A small contrastive image-text model, trained from scratch.
Model: encoder width 256, text encoder activation swiglu, text encoder moe top_k.
Training: soap at rate 0.0021, 6100 steps, batches of 128.
Data: 90422 training examples, 8.6 epochs.
Rows from block 4 of the text encoder, named by matrix and row number. Rows with one number belong to one neuron. Each number is 500 + 25 x the weight over its row's rms, rounded and kept within 0 to 999. All counts start at 0. Numbers have three digits each. After the name is the row's rms in percent of the matrix's.
# gate: MLP gate (text_encoder.blocks.4.mlp.gate.weight, 384x128), inputs 0-63
# fc1: MLP up (text_encoder.blocks.4.mlp.fc1.weight, 384x128), inputs 0-63
# fc2: MLP down (text_encoder.blocks.4.mlp.fc2.weight, 128x384, transposed), outputs 0-63
gate.82 091:481512483448495491522501539480482464508517512466514483462458499484488487514518504482496465515462484479508506511504502528563519472469508507520497466525518466514546514533509489487473517488468529
gate.83 082:518511469499521505505535511489505485424517458502476476525474475504499481528505549472492529488487473509525484487539500538533488487509463507502495515470499532516462512453518491501512481514519504
gate.84 086:487452477497497499545513509507515498489517509495493528475511534515507522520536461499487521502472586532483539462511469481487513517523511505455508469520500478477533508475489536503500534556515551
gate.85 079:507491499562516551478515469520512489497520550507479481474501507485497526473505465503538512520490488519490570502492476526491505491526522498486466458557486538535531516526489488501513485523495498
gate.86 100:545507523524459501479467498503502516541519496476546531472518527561460491490468492571537472513534501485499513473520516453489478509487502480504544496496501485501526507472479514498517487538469484
gate.87 081:529488497493507466523515489493512440486488483485452475486464502502501469464475471470512475483505498502494513503528479523529515486478501515447485484448469524482516489505460488494507478454449557
gate.88 081:505485516505458502490394492504474500462484513462497496460491463543530475525492519520484472464505529501513515511540503484496477541483495506478487501467457513529494522512504496537480476509497514
gate.89 100:520524504476518526484523494552533537475472536439526531493518475490493476516585506507512547514516532497480501530509493500520515529505525527512498483529499516487465498494563482486488465523508451
gate.90 107:527474534518452494515476493504521443503502484471485518533485524538477508515492504507552529485511499527485516513496483562532481517537522527508481498488456483508528542465482450515455460484519513
gate.91 090:491525501565499507506473493530563476470520522520508474524494505481505485540485495469504503469465497536490489508491516498467475515465491534513540548513472496504512533499521450504498512518482453
gate.92 116:533486512488522493508527490471488516451493477544515449511474508502523501505514543475467512503517494461456511491514498495494511462465471543481488530532523528472493519528489497529511477494525494
gate.93 115:493517466530470488504497519509507488507453519485484501495477532512485488522541507457489491475478482439519467523492517463504502501507489479477524531479542492526491487497516449478541497528497480
gate.94 097:487499503477454495534536517530508492479511449514501518502525513528502503513467507524455465537470487501482502548442486495469510513520497516460492484465521491495520540519505406453494477487469517
gate.95 080:470503522477473548497507522484486486484539497468451483522508469534504485535447484471490534474510506478524498451525485506497503533501426488509512470495480504511504508497514456486505531509504503
gate.96 078:464492504541485547480503500488518487518510499551494482519467479440521497545477493497537469525517495488501498503481490480514463462507482534482525516498436466467527494499525486508503510538488507
gate.97 111:490509483510479520437573495517534562472506516492475486480513489511514476506533461543553486470515470443526508515491498477490513529479530502520473488464527470492471515484520475521532547502496464
gate.98 086:530505478522513505561482536523498472479460493470524489486483480465522535500474470485469514517505494544482471471516513457510503525514475470518512521490447508517502502517527509507531512517519500
gate.99 093:487493485535455524466494501504455523540477531476471475488465500508464489484461483480496470492488458506552548499545488453490499524513493490502517521537504484475523477485522496490523468509483506
gate.100 087:513462506479524514477490501523479480478490514513498471524514504529524474497536522510511472500489544540531490532536519491529473533493536513487485473479492485553551534493542525521460463487503521
gate.101 143:517498501513469474506512484485507582525521521528557509456498533483509495517508509474517528543537512499512517517502515473503522505518462476506476510513487485491519519509503528476500480488527516
gate.102 145:485457526486512445488516518486478531477491488495475482496547520484540505497515527491506520511505466513491501494475513453499543518502510487489462515515515467467528527537522470510491496483507526
gate.103 070:502514507477525496510459512517536470472480525468489513466494491542513515541503501466528460521506491549524497535516502519496507464478515497463495518526445522436548513476512467510514514480451487
gate.104 104:507477500509481505535526485470542475499471498484477490499475529493537475522519514483548507445536542509508533487465502472505500503480509492528496502540504470502481492520510546521501453482554532
gate.105 098:506509470536533497528518529484492500468472486502547502481485499481473549503508478469438463500516491487522517539509550525516479496474476510521459509505551490547501508523505529436478511490485484
gate.106 111:503438501497487502496481450468507484539544487503459509497474526514448495532486508496512474512532474509521484491509508534499519548530493500465475516532489477514458502488458507522519480454533491
gate.107 109:482475507497502504458515515498494546496494493516481469477509470529473482470534487499489530551471544498532506466506474465521474511511517510434499487494475515485485478521479524558492474468536469
gate.108 080:472487511538519499517509534481511528464504480496503521544502500476501504516496494502513465496455493480517487572467470455507486500498511457470489502483504487513498529521473481509473509454512496
gate.109 083:463487513497485435484479446512464485490540507506497519489506496515470480510517532458529487461463497554525520535496510497487488506487505511490523498481522497492472480492534516497487477511524525
gate.110 103:525503477531521501533501483486551494514513566468522484549541481492548527541477503492517489476495482510536494475450510528508516482472548469501509470506495503523512522440523515496494529495485483
gate.111 149:497485489509492505541528496458488498525519501479489501480503503490510519498513501475502473485515477496507495468480514512520503496488441495517506508519489491520497503510526495486482479443520507
gate.112 081:468438483548459509547476500514526547539457457523512511516475484549477504504460463496536482470524458511507535485484472469501551452516535467455476492547494499487507517465471498526501504494502485
fc1.82 094:470482536479490507449513515489558426527508472538506515500491485500500520480499475495471467493440497497500492504495468504513526485492514497512453463516530520510493515504483495504524499492509458
fc1.83 087:538511486472528493525518480459495483455486458513476449513482475553493497513500538473471522487500473491497502525522493496525463495464447508462492489449487536524465496463555471528468476464457506
fc1.84 088:516456516483546476518465533511553491496489485512487478483523503488460455524476474504528494501484493502505509524526467473474493528528514524479487472527470539504536548504521481496478523508521484
fc1.85 078:465478507504491529521509506511495481496505495495466479493575479483448510537479469458480458480479528483485487496488502522516504480519484515518467494485472488515518499564513509483491476470476488
fc1.86 084:489509535495477520524468502553500502529487517482531482503480492557488516516499525515503517504527522464496520567487491513494466501448517493525546509498554503479499486516534507498549516487472520
fc1.87 079:557475518522485487534515496484484496472516485550459500492494505508504474504519484547521472541508474490497495516503532482470437473485500504455451506506516457554513515461527497494493471462535463
fc1.88 081:478499514496566531479545481493496485433493522523511508527538528470486518480509504530472517495485533512489495513446504470469518478531520488516483476556541506540540504491509525485510530505490501
fc1.89 108:516516520517486522511498548530512547486507519513517472497480435539532489496514529492528486480514528496485537486493496548492486430512501485519509552506476475496544458505538506519476501489539502
fc1.90 123:461487457463526532520523524503475520452527544497485484492530513443488467514484510487454496498502517487518494494528464513488522465456482461459545490503469533494470465498509548490497522475522521
fc1.91 094:497476485467501539486511507432472508547517490512472537511500466507479538540495516507453514508456515498480482525492488484471505516491549453474473465490500500537493518521471496510546478477518499
fc1.92 119:486483442505498494556481529521509520485511483502477531498547468499542466538482458526507501478500525509487544493477512494484508561503488489508508510509426512495502483480528498488500520519522512
fc1.93 120:526571496527474502496488479486502461508493542498490494499473527464499513495534487497476474506471478466531488518508515512520518502480508501468514521413521499513487473497543478450545521540500466
fc1.94 096:479522467511461443502527498473447494509535466527518450484493524518524497496526471506496438549526480515479536514496497536523490477496486473498489459494528492518497491509494495503499493469532549
fc1.95 075:493512467488505506496503526517470486488533503528521496443482489485484524519446537480547500486445500497516520511524492450473486537498499480514468498536514519490522456499484507466528569519529514
fc1.96 093:483485468493510492507505528461471556518505528526506429488519514454525510511514555452480497514473470486468531510520519525502524502514494557524511526527501519497516496487483513481482477498510558
fc1.97 132:452466505521551512552478516492506505529522465480515552505462519486526522513475482488457498539491484530492461517507525500539522494539490480490496501500509507460514521541487500498508476477446540
fc1.98 088:452480499475514482489499505518527517541516460507471447529486480493474479519459510475497522480518544524513472495519480459513498502483522515490478469480471522478533482519511484490473504503522507
fc1.99 082:486504512503526472480501535503502514508534514500548505546484475493499477511550509541487514526523511492467499522439500502540488471486500473529494530455512483515474511536507482464492538480474467
fc1.100 085:514495519490530524526506554569500510477461475476522504505517490540559501530522528514529558470537525510501480546461476493511463503485503521542533511475521491507511503459515534487496484524501505
fc1.101 138:547477492550475480489508509474493546534526496492574490468501521468512495517496495464493491533542504492485521507501518500490519504520457516497480510496522504482509539513502537484497539464525503
fc1.102 156:494495506505502477502556462477472519509452475448473480522528507502550505482500502463477527508524453509472510508511528515471482519509471489496427506519532499459515509493484517496496470446498485
fc1.103 071:492500501454502496554519467458476532497504502491516486511519507434449505492465529519487490513483506505448468495474486509473486490496505480514480454535531485535527514491466452486527471499519499
fc1.104 097:474499488511536486458478507508464492486501517505499549508528499465499529467503474521487491536473512494474474524483480531523497491514507490460510502479496539500486536473486501498521519524444474
fc1.105 112:482468526450487502474480465524515519508530522514465493505532513491511451499497505534523527525513528524460478475523458483470524484507528482460549467477496516459501481478470498524502493474503521
fc1.106 102:487493468506572496513517492505493508539509556530498522518521561481512459524512509488497519493502515479493498505491476541499543486488507475462495507509503502497490493527565480503514525470526468
fc1.107 106:508506486523521504426513481517521483457513560509472499508495497496500513480542503495494508516440534512520499513517496431500485530519507519494483498479502515506483470509466527525482451513539525
fc1.108 075:494482476484509484542529480494544510487498487538501510500496460474480455494450521548491494495564492495489522496510481499468484491504496469513463431562499512522469513489514501468470515498508487
fc1.109 078:485491492477519521453523476490474522514519504519497430475464503482479501488525458514509500528515487511524477521483517491491495502462510476492476478460559529502450539471541498496464455496503466
fc1.110 097:521474477478477490513458466491493485505479537480490502510481507466523534542477514479481478487495446526496525493496514567511526503486495491512505473525473496529493475454499484489522517506478485
fc1.111 116:526523517482481477474495534489506481539515525522508455470488480537474508526470522537487533557470492537512497502512492510484539554496511476482459492492494452462510477490505516497481512548541528
fc1.112 076:533488542466511517467539483467480496468504542499511492505499549460510485513501472510449521521486524507491473529506494491490467521474504499520526499536556499506487519519542507462524496517508509
fc2.82 088:487482506500523489519501470520475518557511497493532480516532496486527504448491487492499504506539508534544490468499485485520471505516485503496480503471465503514496493470511477479540478489485508
fc2.83 080:478510535462517490529505506490480471476492473471480490522505523522483526475525503461553506498509499513529539531513488467453489488494522463518578500511478494486534536473482480484515512507504532
fc2.84 085:480498501566513536520479495504539514490494530475515500475501495509445475482507504481480533508457475529483529548524451449508514516485507541500539505508487498445533508474508538535523510517473533
fc2.85 080:511510527510492493507533497508475467475470512494504529512518518503492497537508507502460511473490513475480446534453523490508492519478513487510461518511500516497458467483509493511509500478477448
fc2.86 092:497520512472506496465496516498477499501451532521552508485456471534491483488498503488490509467509530489447533504511472473490507454514473481472498466465493481468532443479466515512504498472522511
fc2.87 074:518459479500538524534485494517499437476527441517495485482488516486524490476507540518480556512442541493490479467508497516557523496474506530508479537501492486489488519469521510491487527488494499
fc2.88 081:491484526485542527526527411469533511501494509492502516510515511507480492478489467517507482504497552519507479495468516489511522513490498479503534479508560501489499518523497518534506469517505496
fc2.89 102:500503411496511513489471469480510486478541530499507511526514455473477492537496512504504480535515515498505499461480544500486456523487531529502528509478495468489472488482489474464519535458546497
fc2.90 121:484478501502495462492483535525511517493477487517483507506497493488481516488420485479498516524494505461476502532532520483463460488519540496499472550509469503489507504479509468482482529509542498
fc2.91 095:521507512508543510500491509488500559541532501494500493538520488500518456502483483546498478564485506462470514492467513480486467532504516484483455467539456479493494533513528525529530503518505468
fc2.92 122:515514495461528494492492494497515528494445484489530480503495493497507468507531497496501489513511512442494457453484481487542507445516492511534464464500463482488529518494470528551484509475561562
fc2.93 121:495537465494539510468457541529462536478453449481476478502476507512495502504459485474477480486493535513472516520485487512489531519469503501504538518493481487499464486495523504494532513499506465
fc2.94 112:540481491497499492488478473567475505467480517553505472499475513516544508499534494481490513521509492470538501509505486499479460519486505461506485482525486510539488509463511541535485527487501508
fc2.95 079:510466513528547495463503499501485525521517515491517516520506560475525492498478546521472518472475487514494463489534472532441520498515519505543507481511516488499524464453488507500488525518518494
fc2.96 083:460441506517494471500473505467471486537524514490470519550462485465454491490540506478500441491511476490545483501479498506540513461485460534499515449506500507517473525498444489490529462495456500
fc2.97 126:442475471524525477486487514500453536470497524467483538475496502515497491519466532473530512551529474521517492495507514480514521501505471491484488485481515495469505506512506535480528447490490518
fc2.98 084:512510484516497493548538521511497500496503521526470511493544542523511522490535563499511543520474533494527507536487508523532491500488473469517475496453491522461516490517509518491495502525513458
fc2.99 085:423471529528471489460528523459493489500484498494457515519512489506480495533507474500474461520513545504493496475486468476482491472538493485529505464507483507518512481495556494480482489503490518
fc2.100 078:525503531512449512502470488456486512530530455480513513535479509486497534471486469512523495495529509478477537500509548504479506540496519503515552524548479489519455495458507528507503511550485471
fc2.101 128:515485490519491485455505507510528486527537492468509485483496501465495465492528519484472480533517497492521492476522494484532474522489515461502478488498486513515481504470518468470479474508452489
fc2.102 155:558529527401506477520517476490503518528513514503519455474472467473555502520471469495544496513502512503492509515499503513481502484537531483527520521494496485502485466480515564499493525509525490
fc2.103 071:500470525511473520486461484516506491527490519518477478477535472490506528494479488512485483492457470553498498447481454484465498483499538487532493481485516496460485464491471474546481542454492519
fc2.104 105:511532454505466480508485490498490503479514516550474520535478518503507494522470503515477486498517513504515512483474511511511484544513573470487474477522465466551507553519541525507524497488497476
fc2.105 107:458473472507503512522475488490548512519540492535484494516463530474505519487500508523485515470521438544493484554512495538498541465497493509530503514489509499517467501496491508520491518475520539
fc2.106 097:489483500489505469514509485528471491494469484493529515489476537464533489482506519514531495503524499484490498498464487492448542528545520502502499484458502446485535508518527543486512532550499505
fc2.107 102:509489532502543493509471508469513506483477467488499525517540524507494501499466457511491525498552446524473487504556483529543469480485481538522531489520549478471498498469524520512499534529484506
fc2.108 084:536507511493465527485496491498438488534524539508500489519491533539499530482518523491493558473513511456510532508552474496502517483450499527505474470534494500503536521516454488475486524452487512
fc2.109 081:488493454498498511520510522531496470525495455503495484507526529517467524513498452498521506479526524487520465494463474505531483527526493487499468569507514460484508505481492513460553478522568520
fc2.110 098:438463503498506548503470534454462472502458510492477504502533495481481443498510448532497506496504435474501508516472509521497488501534519499511530473503436524510488482471499440493486481499505516
fc2.111 147:528509533488445507490553458535522506489473543469496542490496503494487523460512536479513498472488487512513484463515517508537442486501490498486492517494487513536470512501491508463506492466545523
fc2.112 079:502481493513518530489503524496447429460523484520481456482473524481527537480518520490505500517468503503489514525514513491556480521464507530503520462505514466519508471476511502504490513493454523